Rows from block 5 of the decoder of a small image autoencoder, named by matrix and row number. Rows with one number belong to one channel. Each number is 128 + 32 x the weight over its row's rms, rounded and kept within 0 to 255. All counts start at 0. Numbers have three digits each.
After each channel's rows are labels from the 100 images, of 14848, where the channel reaches its highest value: "responds to" is what is common among them; "place" is the part of the image that holds the peak. Only what is clearly more common there than usual is listed. The data: rendered made-up planets. In brackets: how many of the 100.
# convs0: first 3x3 conv (decoder.decb.1.0.convs.0.weight, 32x32x3x3, each kernel summed), inputs 0-31
# convs1: second 3x3 conv (decoder.decb.1.0.convs.1.weight, 32x32x3x3, transposed, each kernel summed), outputs 0-31

convs0.17:143157108129153120094082110129114182130130124069108096116097179140150180181153083158176109175153
convs1.17:095090099171129077163160147140099124138100126129136164124076050124107138137137145099122108047090
responds to: moons: one (53); ocean world (33)
place: bottom right (93)

convs0.9:174148186109110115114163140110124160113132112096091126139089178186115228115117148101149120108141
convs1.9:128095106175098067131174170159139158161117111174152109152101104096119176098095170075106123109096
responds to: rings (69); cratered rock (36)
place: middle left (53); top left (28)

convs0.24:184106087124106149116173078131098084084123161137157127085139028123139174123134130129147116121142
convs1.24:112131179169162086135129155108087085136135169096079090131152158147124162136139120030149144144127
responds to: rings (73); glowing rim (71); ocean world (48); lava world (41)
place: bottom centre (71)

convs0.28:136144123152174167014112086126099129094140140130121109164084110149145131103150136142066122128160
convs1.28:115126134176136132118178134155112058163116120116184135100053179136143100123098197106119128151122
responds to: polar caps (63); banded gas giant (58)
place: centre (78)

convs0.30:189145164157130123122142101127115081165194070096085099116112150100110167088136147162138131187139
convs1.30:116116129111160148137096180091245152128114161163115136101122153094129127090179155135156111128139
responds to: gibbous (51)
place: top centre (38); bottom centre (31)

convs0.26:155116120064095148144136135129102115150024152144103118139162120140146141053166135124094090118143
convs1.26:134118169184093119155080118103108107086080137163136131096164125138143159187167090094100109140065
responds to: glowing rim (100); gibbous (56); desert world (54)
place: middle left (40); centre (38)

convs0.12:146096159086150134161185171128155136080073126103117175138107157110095115067116149105145165095080
convs1.12:148164130148130179094132124104165151167110197093169154116146135141162127182104073155146119086074
responds to: rings (100)
place: middle right (92)

convs0.5:133113130132113084064160148114095103073125100174100101084149124105101065120129093174175164153143
convs1.5:145166147114133181049120178081167116098157137165190120143132151150158113113094137149109128127185
responds to: rings (98)
place: middle left (82)

convs0.2:143107053150097161064121106132175122110079155125109117134148053127093067153111129138134131158117
convs1.2:131133138105103122043147086121142080170126158144119151128092095189064130108105081154091143112121
responds to: lava world (61); crescent (59)
place: bottom left (61)

convs0.8:180169129120160128120117115105157130157137059078096125150123113080080054131129134138121170186141
convs1.8:145138115138076120160109123134153127135135133148075148141071132097064104155171167196113107073082
responds to: moons: two (62); cratered rock (39)
place: bottom right (97)

convs0.14:108177138143150155076145148108098173112109105093202051144189141146127174133152117115135126125115
convs1.14:153125099116074152112077077107152185130116119175108145154057108151088161155181142143112143161125
responds to: banded gas giant (38)
place: top centre (30); top right (26)

convs0.7:173175121097115111189129166144099157082101112102089151153108102114144188130163151132152135066173
convs1.7:156097123142128159072126158107099154140083096126108085139178121120144118101097020120143099123100
responds to: glowing rim (78)
place: bottom right (57); bottom left (27)

convs0.25:158124119119135069197103131141093108141132082160095119102099073103122082104132137116061165086156
convs1.25:138106060141138145109148169133109112109137155156145134156113017099123135138169154116080152090149
responds to: cratered rock (37)
place: top left (78)

convs0.3:124140174132173046129113084079173140137108104165125098116077130137164076104153131108087134104155
convs1.3:137162146084129105099119067090184129082126039087116160153160149145134107146146152112116108110162
responds to: crescent (77); lava world (43)
place: bottom right (56); top left (41)

convs0.6:093159142098102117121189141118135173091167159095153139093167137123101176168135136114148093204089
convs1.6:102137127148114109149112108139154093112107084065120141120094118141090109124161248155101134111105
responds to: polar caps (100); desert world (64)
place: bottom centre (56); centre (38)

convs0.31:174152114140077158102086105140108131203079083098165163157132082150113099168127124146089137113155
convs1.31:152157144165145106190134108174157174066127136121111123103116163128174135117094179166157134193102
responds to: glowing rim (100); lava world (62)
place: bottom centre (100)

convs0.19:169177126152138130154119121184127121144126083156142109139174081121136123137121226167077146126168
convs1.19:085111102055132133113167199155117142086113136133129132181135115120116123160184177079138090104144
responds to: lava world (63)
place: bottom right (35); bottom left (25)

convs0.1:131126100146061096133144160121198100206124135085127122095140137132160099122158166155086154082120
convs1.1:124161180066134157136091145116152069123135078137120155110091190099147090135169093125143101076135
responds to: rings (93); crescent (52)
place: middle right (50); top right (30)

convs0.27:159113161145200140130151123118080076119138065135120154178134114112141135099113134135070111081191
convs1.27:124140124125124100196202100125204121190153163163141127091144099094110113104078147133141132113126
responds to: rings (100)
place: middle right (44); middle left (44)

convs0.0:091094106168086169119160073137140174128122155166134152168137101134090093125117137060082143180109
convs1.0:130125122102143098092128181088133021116102141157079136131128120107102108102137136099122092074174
responds to: lava world (95); full (61)
place: centre (93)

convs0.20:119146091144107112050066140088089127103092161173125138123064120178092119112102105118112094148113
convs1.20:119189154124173184141090120118129153119140094138157138119163105080095195143131119215140135107119
responds to: ocean world (92); half lit (56)
place: centre (67)

convs0.29:180124160105124125159166101118080071165085141100087113102096144107150185088113129137072153086119
convs1.29:118143166074136132178115081138170138140156116156128181096120152137121151146135177229154124118151
responds to: rings (100); glowing rim (72); cloud-covered world (46)
place: bottom left (80)

convs0.13:199133061142128081152093137117129142116110092157090068164185094095108154127125141111129168096124
convs1.13:122149091173147045157123122159171150132129077108137121110170179152165086079135170133136128146164
responds to: ocean world (58); lava world (41)
place: bottom left (49); bottom right (25)

convs0.15:139112142156156091185108112075114121205119069116099137159115166121182082159159127129104104108151
convs1.15:098147104151091125058150178097139093122133162113111108139078096144071103118118182160104124065115
responds to: rings (100); glowing rim (75)
place: top right (86)

convs0.18:113111090175096130117155118151174153135157113158183130160147172126128078143128140155145140175034
convs1.18:145138152105144161141140122089132079101137159109139160118159116136122109051088041130123079129071
responds to: rings (98); full (51); cloud-covered world (39)
place: middle right (98)

convs0.23:100130140136206085154128139083153197080118138129148108067089126129188108142135084145109133136137
convs1.23:116059103143067133152107139186125094132150126173123107107071136126092172117146206137105116120110
responds to: moons: three (53); cratered rock (34)
place: bottom right (89)